From a checkpoint of a small image captioner: 4200 steps.
Rows from block 4 of the image encoder of a small image captioner, named by matrix and row number. Rows with one number belong to one channel. Each number is 500 + 25 x the weight over its row's rms, rounded and kept within 0 to 999. All counts start at 0. Numbers have three digits each. After the name is the row's rms in percent of the matrix's.
After each channel's rows are labels from the 100 images, of 14976, where the channel reaches its highest value: "responds to" is what is common among them. Only what is clearly more common there than usual is listed. The data: rendered scenes of toy objects such as cars, trees, mugs and chairs.
# convs0: expand pointwise conv (encoder.blocks.4.convs.0.weight, 160x40x1x1), inputs 0-39
# convs1: depthwise 5x5 conv, stride 2 (encoder.blocks.4.convs.1.weight, 160x1x5x5, trained with AdamW), a 5x5 kernel
# convs2: project pointwise conv (encoder.blocks.4.convs.2.weight, 64x160x1x1, transposed), outputs 0-63

convs0.41 086:500520504501543462530493481510516450491477492467511489514527512492468479505503519540510480481531479509481485490513581526
convs1.41 105:527506480476506511488461440487507489468436466508480487477479499501492503489
convs2.41 099:505488487502489474477497494541535479453538458507549512511507520509480531457504495532489499511464493516478458450515541508533504522519505524527470489473463521495486502495514494467560506480472498
responds to: count: three

convs0.23 087:544499501486483452464500509518512530468517538503551492525452480492514526491476497468487492529497482515478491508477528550
convs1.23 103:497504508506504506523540551524494540559544506489527529510516483496504492475
convs2.23 090:499476530484514459527484531520529477501511510448484509498478466522505475515508528480551527490531496511475520456543504522494541516486533482458483516503540529492470483483513463492524476540497531
responds to: teal object

convs0.37 083:522471499515509486518529470476532523465470478461500496511512504538455514516469496492515465507503471545525455475471527480
convs1.37 091:503512520506505493515518459498496557546486488514546539481475520530524503490
convs2.37 070:481478472446475496492473545522477504512512511528466494443516540491498524522500527518489477466497457497535465496509527506500533561496509487493541492513525499486519485510455508523493520543474510
responds to: lamp

convs0.73 100:498463501533521505510458511500478527485484508505495531539483551479522498493550501447489510532535510561501491488492503496
convs1.73 096:483470448461505498478465481494500494534535506506523547530500488525518498470
convs2.73 104:490505477498529512517502426459504474512467525485525517536460506491530485534513520508458454538513511513445498479527465498517511546506520508498482495484493515494526492456495511495497501539504544
responds to: bottle; largest object: bottle

convs0.135 094:499499450498473536505530505514504512515513519481552485490481466481465499501462481464479466485532475514445504470531492516
convs1.135 098:500506520515502514513563563520499518535558521503492499515515510496490488493
convs2.135 087:455483544509511501541509484524520486500484506478509508521535520503485466461479522520502535519491520514538506487494498536465536518464459469552535474493556478516493527492504465509515543498504488
responds to: red object; its colour: red

convs0.5 097:491489522474507495489452521494482517445515477499510486545500488475546494483563492504459509478513483517450507475516516509
convs1.5 101:492495522495496493536523495486532527516468485502481461458500450465463495533
convs2.5 099:543484479490516463514486477481514511514477498508560442474516542489535503498450508477486538481509455494455481479492485525483510495490472531497467494535486501522448504509483510504492510549499481
responds to: teal object

convs0.49 107:511527505527486501471463456480552558542492463470490504504480471503476510458498473502517494513495533475486502475507473492
convs1.49 089:493514505505497501531543552510487519547540518481468468508507510479475482468
convs2.49 090:544483475482514491447492479444450502530520494527536506481504493497500538514537511505484515476515476504495489499558505510499501527523498515494456519519527508512477495528536535493459555489496536
responds to: orange object

convs0.42 111:477560458487501490548489506511451532546463459467497514503484528481489512495491467485502511523500495471484512464502490488
convs1.42 094:487490497523522493509542534492507529522487490519511478442467499476441500504
convs2.42 084:528524469498542506490469521484504466518502479442476532472518528536504510493559478487489501525483500493508520485532493487489486516501489489478471494524530496541493510503554560476524525459480528
responds to: airplane

convs0.16 115:453495493522479501540499542526488499485499500501499473497531544497476522435523503500485552474529500484482491529540518512
convs1.16 100:481483458460460483478465469458490474479477476512503501506505507534525529496
convs2.16 099:464494478489500489479496510501491474522469472522504515520477429508524477489534504470502492469502496523448498468527519551500497518536470528494491537525509510479485486557533533474485497468490537
responds to: arch; airplane

convs0.114 111:533450497528502477525506480472508530468485494469481467497527527539476483528505526504476464531534459512479469507476514490
convs1.114 088:489521500469473497529550478473484504531516464476484533539477494508514535477
convs2.114 076:483483473477488480469444487489503522503543488496468501475508551497517469519487516529460479492469550503541488515483470495473498514448491482439515525513531524494477506516519529512506470484506529
responds to: lamp; black object; tree

convs0.118 103:531491476480495504512491507544490515484475529484539519432495518525522450497464477499515502543525487527481513469470504489
convs1.118 104:496466467457476491477461453461504476465478474501495498511512504502521526524
convs2.118 098:496516434525433477472470550484487493496503515481506490437495484468540524470486488501503499478506479522505516484530506538471529515467477494505484522494518485509507476522517489466475521457473506
responds to: hammer

convs0.19 104:501479509515500472509510528538487458505512480502472488498505497559492487511493520553498466480535499488561503550500535511
convs1.19 095:497482477488461477487508524512491534545518500502515527499498471461444463487
convs2.19 077:471556505491487478550540464496528518512523479473527508464505507494495527482493498505517458510523513497491509541504528483526507477473496486521498517501524512553503522507511442485517531482572488
responds to: robot

convs0.154 099:510470454488490482477510517504494489491501532465499519494507500455540482506455525444505479511545505539541473494530493499
convs1.154 114:510511427481517502484437473522486482479495504501494469498490508480465504513
convs2.154 080:478485477517522492494484511512482473469460480476506496459510488501524477470487476506560469455481523527508523473489518530505492478507514525479529486507510540485483524466558487540534525504514555
responds to: black object

convs0.46 104:476482467474509523453464481502522464499470519464554507453486512529522489498464496510523516477505475497539509519492483528
convs1.46 108:504488498493511485490513516500459433474502523522461448501514504481479461511
convs2.46 091:507476535485518510468514501492484547534514543485498490536520468506505517519469474537504484483496499487544455543488468461493507521441503501470495482456470531520475476499523518527472493464508513
responds to: blue object

convs0.58 084:497493456501512493505488497517521486500511560465520507515533508502454518467523491510462461547500506493472491439516492527
convs1.58 097:498510501491508503518528504489520554543519489528557554514491502520517483489
convs2.58 096:513512515545497484462512583439495454494479513430512479511473507506459481454486480485462500489497504491526515511495507501476516505477488522507521509516525491508525505482511519522484488507540519
responds to: green object

convs0.103 110:482480483509524574487517470520490514482439487499469494509505517483488516493474513467517494482521475500463511485531521553
convs1.103 096:494485518546519486501531561537488501539540533481510520504496498511516501473
convs2.103 114:489512522512485475539532488461490517509543489472494499506500525452472535492477473493462481541504536483493534533464508521505435505463470528473534505492483494492488501478485504495489467449529499
responds to: purple object; red object; candle

convs0.94 089:564490490498453500506481515506525536501487512493501500510493472468512483488465489433538484506505540465463525512484482504
convs1.94 097:511488517501517483501528565523485494538558526478489513539520503484500514509
convs2.94 075:512457511525488485530460507514462504471507521514487477479493495513579476523510498491490534497482506484474496511514536547531532490476527491526465543530537546503479503517494471523465508487512516
responds to: green object; hammer; teal object; ladder

convs0.147 103:544489470479515482557553506529497519494482482507464508497470537525507533527475520515505486514458495476512521538473491500
convs1.147 093:499490500477476488502492482482520536508501463512556556519466488530534515496
convs2.147 093:533474484483482520476505494483450524482512569512485526495477484512547490483471463518487499503513492526539508534467485493463527459491534517489485479476494490499494487541466450502471464479504478
responds to: rocket; pine

convs0.68 105:481504520501558523457477502508494498519492531483484512517494522495509466476495488465544510526519517549465553468516492522
convs1.68 089:497520530486475498502536542481486466514552517491478455516521518496478463498
convs2.68 106:487449465497525481460485475494508514540492507542524491510471503554488507506488531508478464534518526493457497452481534485484515535524522497511458486505509506511549489515455500491509482511540474
responds to: bottle; largest object: bottle

convs0.1 093:512509485489533492489509497531531479508485502455523472498484465479465474513495492546483510482525480518498483447481503574
convs1.1 104:492504477453511483518477449500501522476449502500507512452501503501515457474
convs2.1 101:570496518508496532499465505497460492488524511450518525527489510489504510473517477515461512491523540494449497489505559479499513427503498490531480489517481507480503507503501481504511483446471503
responds to: count: three; robot

convs0.136 109:490468513476529511523546533542508479516522478523532515451466500511532530521494507504482458484513486492526529493456476481
convs1.136 106:499472476493487509478470471483517519456453503500520494445506506513509447497
convs2.136 115:485487506464460526497497480523465501527507545455458483477491496475508549530511479521436507534469517499547534520495502532494514491497521470492501473515479478510536450496473493510466484497489505
responds to: tree; pine

convs0.134 098:520509480540460505494494472484457533523523460469499506536539496519465480555498509516505488465520515542482523497497499517
convs1.134 101:503496517526502520497548540513488530547566523494512533516515485506506502498
convs2.134 081:476484536477507465536508517495510519516474552467463472476531514494454514522507513530488545464536521537536515483521519496480480488484519520530499539470541485490465455509516518484491500520481496
responds to: red object; its colour: red

convs0.85 083:508497454491506546479506493517491476509472557460477490505503484480456489480508475470484461500529515470462528467473513502
convs1.85 097:500492520526486479523557540496497532553545506476494516533504490484498516494
convs2.85 084:500518537570452531478496565509463521505470481486531493499531513515514461466494491502465484497494480461535499534500538445518484506496502520519519480483497527501491490521482495503519472490487527
responds to: brown object; striped object; candle; its colour: brown

convs0.138 095:454526513539520484510531495497480517487488478465445477499479476518459481471526446466498504496532526489514532494504482503
convs1.138 102:481521528514503508527551534501475517564548503493494527531494491498490495498
convs2.138 086:481476484461500522485540517483467543494495473446499518499522465525486493521536542471496526496481516541525455483502548489518512521509517505498478500433520546489525503465506520502515502488480507
responds to: pink object

convs0.142 101:471520516493543468497446483486490511513505476502492494533505502529518523499504537508498477491475465499485551430507534476
convs1.142 098:464495479457463481494509477438481514537494472513536513510480523515509502498
convs2.142 083:455479472498514508459492510499504478464503530525525517497516479498488537488470498462445499481499527508487500445492514536496521493487509491486501564530500505520490525498511521549530458496552534
responds to: purple object; its colour: purple

convs0.12 105:499481469518480487512494458489542495476461507490493523478464497533476471508440525451524489508529487511499516510501459466
convs1.12 093:490491479486502499481469481499533528525519519487536554546511507518545527509
convs2.12 124:470547459482473448487485530499489508481577502477472528479481524481479513501510504499472536503506520480509522476531511515483495508476507481496508483436486497481507518521448480461461487492491512
responds to: candle

convs0.69 105:494539479489512513470506526473519439521503508520499458467468479503493482531513460514499508468525503526559512487494480532
convs1.69 096:483473447463490515506479491495530527528513495497542531540495479502543510488
convs2.69 104:502460515487503499521514495477476474514532478473474525535508488500519457508539459498544529513503494489482518461515497493545460513533471507500465525520500541526480528473480505537442508495458509
responds to: barrel

convs0.22 070:523511468510494489495484491524511542519461517535505514463513476558477535464482508501502528540504551518480532487521494483
convs1.22 097:524505489464450513494476496459503479488503458510468476484494501448462489499
convs2.22 090:520492486537543494509481565492496524497519491517524495452484485468501495479449471491506519510534518494447518472526508459482502534552529517523512487483526469493491500524523489507454525472509488
responds to: blue object; black object; hammer; ladder

convs0.159 110:486502473482533498517504502501500459469465483477450516507506518493488516444487486507452528505491476487482528459458456494
convs1.159 098:497497526523493487521549557528490518550544533493507524511505498500489499482
convs2.159 123:516509468518458517485460518491500527504521460487461534527505495526520475519480443441506473475463475479534490482461497505486536532528465533506499504505469490504540497471497499488523476493476481
responds to: pink object; its colour: pink

convs0.107 131:535462502497503452528503486493470521541489499498452485507506485526564527510491509470474509484515517496475485505536488449
convs1.107 090:537532479458477504549535506488472504547531490494480518527509500471506512494
convs2.107 117:508494534479477494516491513432506536524515491484462479547462511491495454547449493512462509521494468504495520493540511458468516486520454494525529502512483519488507505528506497517472494486486462
responds to: red object

convs0.96 086:495493439477517524511511511514485490479508533511490546504481511499480520500448489479444489494515482530476543486540461508
convs1.96 098:507506526543528514514530555556503515534529531498505530516491500493492492504
convs2.96 091:509477474529508484511476487514487471511482507529483499493500519516515532411477467515541485503490498500526499529470536487450542534522450496496518481530506486526489478506495451487534504481496524
responds to: black object; its colour: black; hammer

convs0.133 093:510552482542460464460521483484548518475470488467452481509512494520452484504522492508517530507502499493499497498480476483
convs1.133 100:499485516528523498527548551536517513546555517486498521512505493495488494497
convs2.133 096:502512477477489506506517490500448535476488516540526513487470473445504532525522525475483523434478474525483473494506506498525507494453545490477464480478489481509506501499529528464484499528455514
responds to: hammer

convs0.84 079:504548483490516540496517506500484493499483474476487514519518530492479463496485495498475502481559507500471510456515447440
convs1.84 098:488511534522490501528555544517498517549553521492506519520517500497499499479
convs2.84 093:480496525491534487565489516493498522500522500472517519515510530522431521549502491532539463515464509480526485530514465517495481469486478470547456471488508523519526502497501476476486489504480490
responds to: orange object; its colour: orange; flower

convs0.121 110:433468500470562508486496476502493486505503494476503490543475521488525453517539521485506502522523504543473521501498505480
convs1.121 091:496519448488513490514501465481494547547491506486497547541495490467508519499
convs2.121 086:505510521485545531493506464485528495522476481476478482550472540563499484523508519534493461495496486481468520502468492504467540521527520485473491468473509475488493495462476542459501520503495534
responds to: bottle

convs0.60 112:498548512511530464464508520496498519525484467525502460475508504495499488535504536452496482474472507454479509462488460521
convs1.60 096:493492486468506488505530511493498546567550506492506542526508474483505503514
convs2.60 085:509512523513521507486516463459491471510430453491496514463494473466511546511469532499498511518528499528501487487518478497528505478502498477494439475532488514496512464527534496460474511456507526
responds to: yellow object; its colour: yellow

convs0.2 094:513456481494523487473512515528507503523492526515521483530544474516475488491455529492502494498520487519507501474505409494
convs1.2 102:489493513502503494505523537517487513554554536481514550547508491500495509488
convs2.2 078:483471502472530509534486490486532468524463499533510506483500507481508555492487522516468495497475467489518493478529489531506534480466457467495573465553481514514500479498486522483503499458525505
responds to: black object; hammer; its colour: black

convs0.66 123:506531481517484439500518507505513511528460483500527506549459489514476507465493477494490489464507468457463505524474467481
convs1.66 099:501507452466473477459471485487498461471461474515478464473491522501508500497
convs2.66 118:508442471459503455511528538511513478468491544521512529485506507505518515453480494512501515508487463529476524471498545499492523530519500495464511485468478529521528459483468479482510481467539485
responds to: candle; largest object: candle

convs0.158 094:473483493497508436492524501512513499470472516509430482475486494463473503472525518474522487477471487485480522499447509504
convs1.158 101:488498505492487504516544530527477520566560510496504528510521482504503481482
convs2.158 089:464506523482466496529475503513497492496457497482514502467476457522489534484523494528501506493541517470478481489475535437497475466525566528500512531474469486480532502532518545507508503518515494
responds to: teal object; blue object; its colour: teal

convs0.75 117:489500496509475467473506505468474516466462522437507530484495491501460521516504480472476497490486518486520500441462534479
convs1.75 091:488504505486500512523519508487490533566542493478504548555499493492489482508
convs2.75 088:473524446516495499461526454499496463541491500498496480525496454478482487508429541504487487503509514521492469487484456511503484499472556487513476530487469493477491526451476491511493485507493477
responds to: white object; its colour: white

convs0.131 089:511504491471556505511503538534499569520524490530525521514505523492461476479532495497499493504505478464462501458502476515
convs1.131 091:513511524521511498505535552526479501522533495472477478472456492482469466479
convs2.131 087:437446512489502497460543484489502470515475532474483486493520495466493521487561514498533469514492494491497508514530514487472520490512462499522482518497465545495517545528531500467490491497539528
responds to: flower

convs0.17 080:509548506536516524474527483505491501511507476468516519500538519496469490517499511491442518514524500504497538453505440465
convs1.17 100:494503512511510506518544546506475540553550522499512533529501496496499478493
convs2.17 095:476444493529513441524513491459469528475488500502505538509491491530448496537468540529553498495495517517492504519540459513474459481500497504507483493476499504528523513494481496454533483505487498
responds to: orange object; its colour: orange

convs0.78 134:491518510522495531511505499506501485469531530504468485504430504472504489513458498511483459525544507524493538471481542467
convs1.78 092:470528564542502516523530547530530510500495517473512513484483493493496512494
convs2.78 103:507499507523491520504488447451461480512536506488477453524495518534478515500481525486564506514494506484505460510493501465514528531467532548541487515481530469518475495490485489459494521462502507
responds to: airplane

convs0.149 104:528482514484537480523463455531485500519517502487506471497471531514496518548483494531523506510510454504484523479459519447
convs1.149 098:454454459468466467494492502478469507508517475512515509518491526527521520470
convs2.149 103:472501557532496505513507519452507521495528497512513492510507540494508491516523478493463505505490539504514556464493566540507521524516537483525527495509513539517512520483498533517522531540541506
responds to: mug

convs0.153 096:475527476489539468458435482511487461500521512506505502459507493492516466493466537509489472502532500485506485451480515519
convs1.153 109:505499467461492493481455445490498503487435464510521509506482503494512522511
convs2.153 116:505499506466519496488487456505477508462482478520496530520518528524467518505520532493497516451464536509493478463504474470533517505541457483526517527573494508484491494497513513562513477494519487
responds to: mushroom; house

convs0.32 110:503493427501507515486482495516523529510456540468484533526465451523459493514496518484469494522522475494514502500508485475
convs1.32 092:485499494495492491515554531495496519556550517487494532553515489491492486504
convs2.32 108:522516497505497474465507508494514497472556482505490522514568507511493474464514471505438499487479534528501524496532501526520511475501494480540544493468486455509520531498500472505505538472548490
responds to: ice cream

convs0.105 100:529541466514531485489540522538559485477463507498529508514516503509522508515530498471486474498511533477484501501524536542
convs1.105 096:489472459462471477463474510481467509513530478487525542529473503503522503479
convs2.105 092:481525483504485466530509484523539483479500535505545511572514476520480495471488505531490467537495463492445544480498468494533508491497508491495466534471536498483502511516525482495525460523478497
responds to: green object

convs0.33 124:500524492513533478515500520493513494490518471507561494458494495514527553506528474474480452518505521523515563493489518485
convs1.33 090:505527482470497533519479491497528491467538533520468500553539495495528522489
convs2.33 107:464477488501523501500509491468502472471516545483497497481533526513505516509482470451508519506541466537522442450492487488487451517528547493523504464538508488508499489516512488539530525517510528
responds to: pine

convs0.145 103:474516462517510501505466459560502522506461503502485468494495506511498503504488538508487475493498526489513459422483506477
convs1.145 096:483525537504482528526523477456528530485445488504506479458480497520483488505
convs2.145 107:493483460517508518534503522473511492524510566490504518508494527480522486493498512474478540535492525503473512481466516501483487479512512505507485495527491555506523501578468576506493498523520492
responds to: purple object; snowman; its colour: purple; teapot

convs0.127 094:564513513520513482464507500479539540534496506498532492521461510487486469514479487496487472494506545479460500454524488481
convs1.127 096:508505498502494503520543541518496516570544506503534545528500489494501496496
convs2.127 114:500510497520536541505486540476491466482491461492495504539532498485527491534484514527491532544490507487505543500533500493499513524454523483487445469532530519529478488514500434509467490526521495
responds to: yellow object; its colour: yellow

convs0.15 109:487474478527521466468469489511493486485520483526490492518543464480510507493519480460517431535503496486482558503482491505
convs1.15 105:492488471469481500482470457494510493464484453520513490444475514518496463496
convs2.15 144:561544511490518501501492489463507487503474520526521505487501541521482510519488493540465519485476568473482498515482497476528514537519509517538515533497509438514451530514480483516512486478522492
responds to: ice cream

convs0.56 099:523497481520489478468498485482549490455465538483451487530467495470496531477495497472481495483494530470477487486499547521
convs1.56 099:515508527536503500515551563521504490542548528479504505505512508488487495493
convs2.56 111:515510553466503478529487491514517499492510516484506452522501534493492507495494475514466551469522518495497529484501497490523446476465502482525490546454492453501516494484510514529493555544507457
responds to: teal object; its colour: teal; candle

convs0.152 117:506514496514510481512537506520495500526510523515473523506469505467468508486425502526465525500475527537457549516483516506
convs1.152 104:508520534510512502511516526519488478482483489495471458468458497463463467457
convs2.152 134:476533521469502504495474476518500476524464447500499507479504535495468537499504461525484501467494502506528502452494519484509513503519503508528504509530502480526481549444475455520534450519533528
responds to: light from behind the camera

convs0.44 090:491506499504477501478479522527470527442491525509516431534536483513506452477499511464496513515491516542488498485534500512
convs1.44 097:500504493487503477507513509527488524558556487514553535505476489522528501485
convs2.44 081:475474481529531508501503514510488506477541479463499481517440439515507492484505496501468500506539537503464508522484488512485543500459501511448518535501524525523473492478507485544519476500509552
responds to: hammer; bottle; black object; largest object: bottle

convs0.102 095:511519505475518463455481548514480512471519487507455508543541520512482495480511511506519497528503457526508506439523489511
convs1.102 097:466479498513480487496537548493475517555552506488491537525512514495486492500
convs2.102 096:510484478480529524482474488517500474495511483499533516523460496440469470472467487466507500520507458483533505507498537551445498510474497512490498488476467539495500491526530491445455482480515501
responds to: black object; its colour: black

convs0.20 101:572533490498541496521494490493485472525503463509514511517519457483484486489515526498512551514456487491484492511555508506
convs1.20 108:473454502505504468483494505497461470475490480482446454478502496486462487506
convs2.20 081:516507483503505518461455504482535431500505510503526550491550481487499490481524487498468499493535519502507518495516496547520486547533504485497479477491508511547518523493463521512442495522540499
responds to: count: three

convs0.124 099:467537492503489504463508488512546499502468453486447476488501489502494554520488490482480540528521503542474506470522516511
convs1.124 105:484523522511501490521543556519501527561549518503513509523506493492493488491
convs2.124 100:527531506476507507539485495477543499522522475509478512508556504494468538541487482486485506483506509544500517519506541522470483513489489567467480495483517496508560490491544498515512467515462475
responds to: purple object; its colour: purple

convs0.155 105:512509503515574516552473480529514487471495509468524471502508522508446501495528517473484521518480493513510481480487545484
convs1.155 103:494490435491508481493451438501481500488471470499514528509500506510530514508
convs2.155 108:455529490504569490465497497469507482494494533480521541547542518496541494488509493520448488475545511507474500506521524490503540524505450484516462481475492528492500519503510501527486519508519469
responds to: arch; table

convs0.70 085:459539448517477448522493535520480532477512517499515477500509493535503516490495455530471469481511523513487498460487523492
convs1.70 097:481491489512500495492497484511502545523492488524556553522483518547539516495
convs2.70 107:561482527495526499498517476465464486494512476517515459476469514477453526484500485499472506461488548535498484546479530484488519510543505486507461553508517498534476489494545484510490479490492510
responds to: arch; boat; largest object: arch

convs0.65 083:530447489488518446496484506491524472489488555518494495522481496495483504452487491482471518514446502493484530485511474542
convs1.65 104:493511515515494488519545542511489538563547517502515529522519478494501494489
convs2.65 093:476479532475504439511483530497516480503449553463477474493484511495514502470543462510513507493497502507532518473502484463500493507470498530481515546491524492444467511491476514526497512505548467
responds to: teal object; its colour: teal

convs0.50 104:468464495475541516479488522496506480533513522455470490525463477504488467515526519452528504538540526515514521513491503470
convs1.50 092:501497502480489480448488508499511499456469485515536526485474472522551538510
convs2.50 088:543502525510510522536506447511530532533490504473502477538509490517533507520515510519486467541482502496442529507473447509489520493471470488528522502524460458481502503472500490474487536529492470
responds to: bottle; largest object: bottle

convs0.72 088:506478484486432466510502521496511519463505529520492499523449514505500518488491490493470488518522459554442477499502489509
convs1.72 100:522492465459449513514484468477511473492449475489486475484478491489485518472
convs2.72 089:494484464510474513518551475480479535523462436504509538497508520508515489530454528499484535513506525528512504424496477514492484485463509506491470492498488522493487475494505499458538520529474496
responds to: blue object; its colour: blue

convs0.91 080:521522474449519496453489497526540540497492495495497506530522529504496464510505474510478535511492493535439513519471499462
convs1.91 098:488497503495506507525541542526516532561541532490513530505495507503477471487
convs2.91 098:512457517509528476541509507528533489502514481526481527431503489516525511536490480506474484496517520448482545489516509494489506506509480482506474477512456468475533517508496520501496464564525539
responds to: chair; robot

convs0.21 106:485522521510501439478528502521507511541479539511520516546492461507473543486523480511492514488564492492507504524498473507
convs1.21 097:501504552551523505508561545493510519514496473502517508463478501502488493501
convs2.21 097:448536462501495503496510501509456482520482523444508515487462505539462531478509472521499511452472504508491498501503517471519522491520491456489502490454514535506476493517517504474480530545452471
responds to: airplane

convs0.18 097:548446521531505488505508498453493481548451485506479520485496489502508528487475487458527503514540489520510529517463487495
convs1.18 112:512500486463479495484447466473494478456459468506485463466483509504493490501
convs2.18 117:474519511542490511473481482461495500489534541477485444488495479465487485482512489507507516507533489477495542491502507519466472534474489525528478550467511455538540536483497465477500523472486517
responds to: barrel

convs0.3 098:505506469515496482490517528508516484477494505527478529518514526477435446525498480469472502494518493433466474479491508495
convs1.3 091:503519523541533492515560561538505501531527510494494488497478517503496490497
convs2.3 082:483524524528528511494546479496435479483507451511549485491517535504541522461490524549442507516472482462538487468510506522516474486510496478517491490527486493511503522503496514525521521512481516
responds to: yellow object; its colour: yellow

convs0.28 083:473520469528484502499490499497489556508474487487487480501487502506528450462526477473493490480518522548455517501455519542
convs1.28 099:484480510489504517496521514476510508520528521471491557560505479511539538512
convs2.28 076:486466566509459502514478488491530523462482510540480513530512466497485482453530490494488486536525471485448481508490495498554493516466517527502489474518531484524470459499509507517478494485462503
responds to: bottle; largest object: bottle

convs0.79 086:506471478518475479512504531506484514506491540450516499466517533495515480511484485492485479541491527552490522479541545542
convs1.79 103:496515528519500493529562543501503536554533490505513536503511499507518503484
convs2.79 093:506481552506485504494472492529486501542528510489502476556483500461482503471509553476523508500530533507515515508469490532516528532521538498577520520505496510498479481491495468517488484472459526
responds to: black object; its colour: black

convs0.25 105:466513474457467539450491483525490485516477476489499545522551491504504518504495526526490511520512535509484507488506551467
convs1.25 097:524486492471473512475463466477507479470475453524479476482475486485476490462
convs2.25 100:530507547460511525503453507534544515509530506476531440530525475534487510487483514522515526481511548517500452491475517488478506499465479513513516488478510486474468511480480492491475487516466454
responds to: red object

convs0.31 122:476454496537499466491535484474534503482475486462525505476534511529499515533494498504530511498521486501484430510456498515
convs1.31 097:447497511475487478480520500448506466508529493524484475514511510495443518517
convs2.31 096:509503458470499475458466483521483497517512530498486501497511510505496476499469523507486490494521502509514465539508459475444509488511530478466480491522557480531536491528516512570479501465515542
responds to: tree; pine

convs0.97 092:479495477476451486487493503529527546507485490516490467505470469510472551506487518496506528520493486559471509470520511544
convs1.97 104:496485502500493499530537529528488531559557525493518534525494492479485496492
convs2.97 092:485510506485533475531469494530539502523498498546498509486492489522536480484473478515526500511526557542452506483493536524476503508465490517476533505451547485495491495546516529543468494497499488
responds to: blue object; its colour: blue

convs0.100 092:512507469472508515485501516527508521473507502498509484547556481525525509492512471451503516446524518528529489477480451487
convs1.100 105:490486512482488500502518469478510518495443477515525500455459511522503451465
convs2.100 080:511518511488483496536480534490492487524488475470547513482493511474518539523466542513454499475456528490530514521466482494522512490490467507490547501459510532480461509566493488487498488494490542
responds to: flower

convs0.80 111:483539478518506475473462500491477476493451484490520454534473484490483516502460477492498480507489475458475472483504455536
convs1.80 091:500544526489513530521506472480460481503500512499521531536517514519552542494
convs2.80 092:495492506502498513529542505494516491499478487514498465459468539522501483529484474457475526531473516532489493484467496516500443501564513505474513463509471532507475459499524535541456493517483498
responds to: barrel; orange object; largest object: barrel

convs0.90 094:479500475524524487477533472519535471516517506491546498477538502532491507509524515456537529488452539497508520490536529516
convs1.90 093:495500515480456478510497442513458484450503515502480497529535497475506531507
convs2.90 085:453528485526474484494436497481520493483478509501536494480495516501510476476450479522563457503496459536503520484492479456461482509486491502488484489515493509496505444519535503468497493512503539
responds to: blue object; tree; pine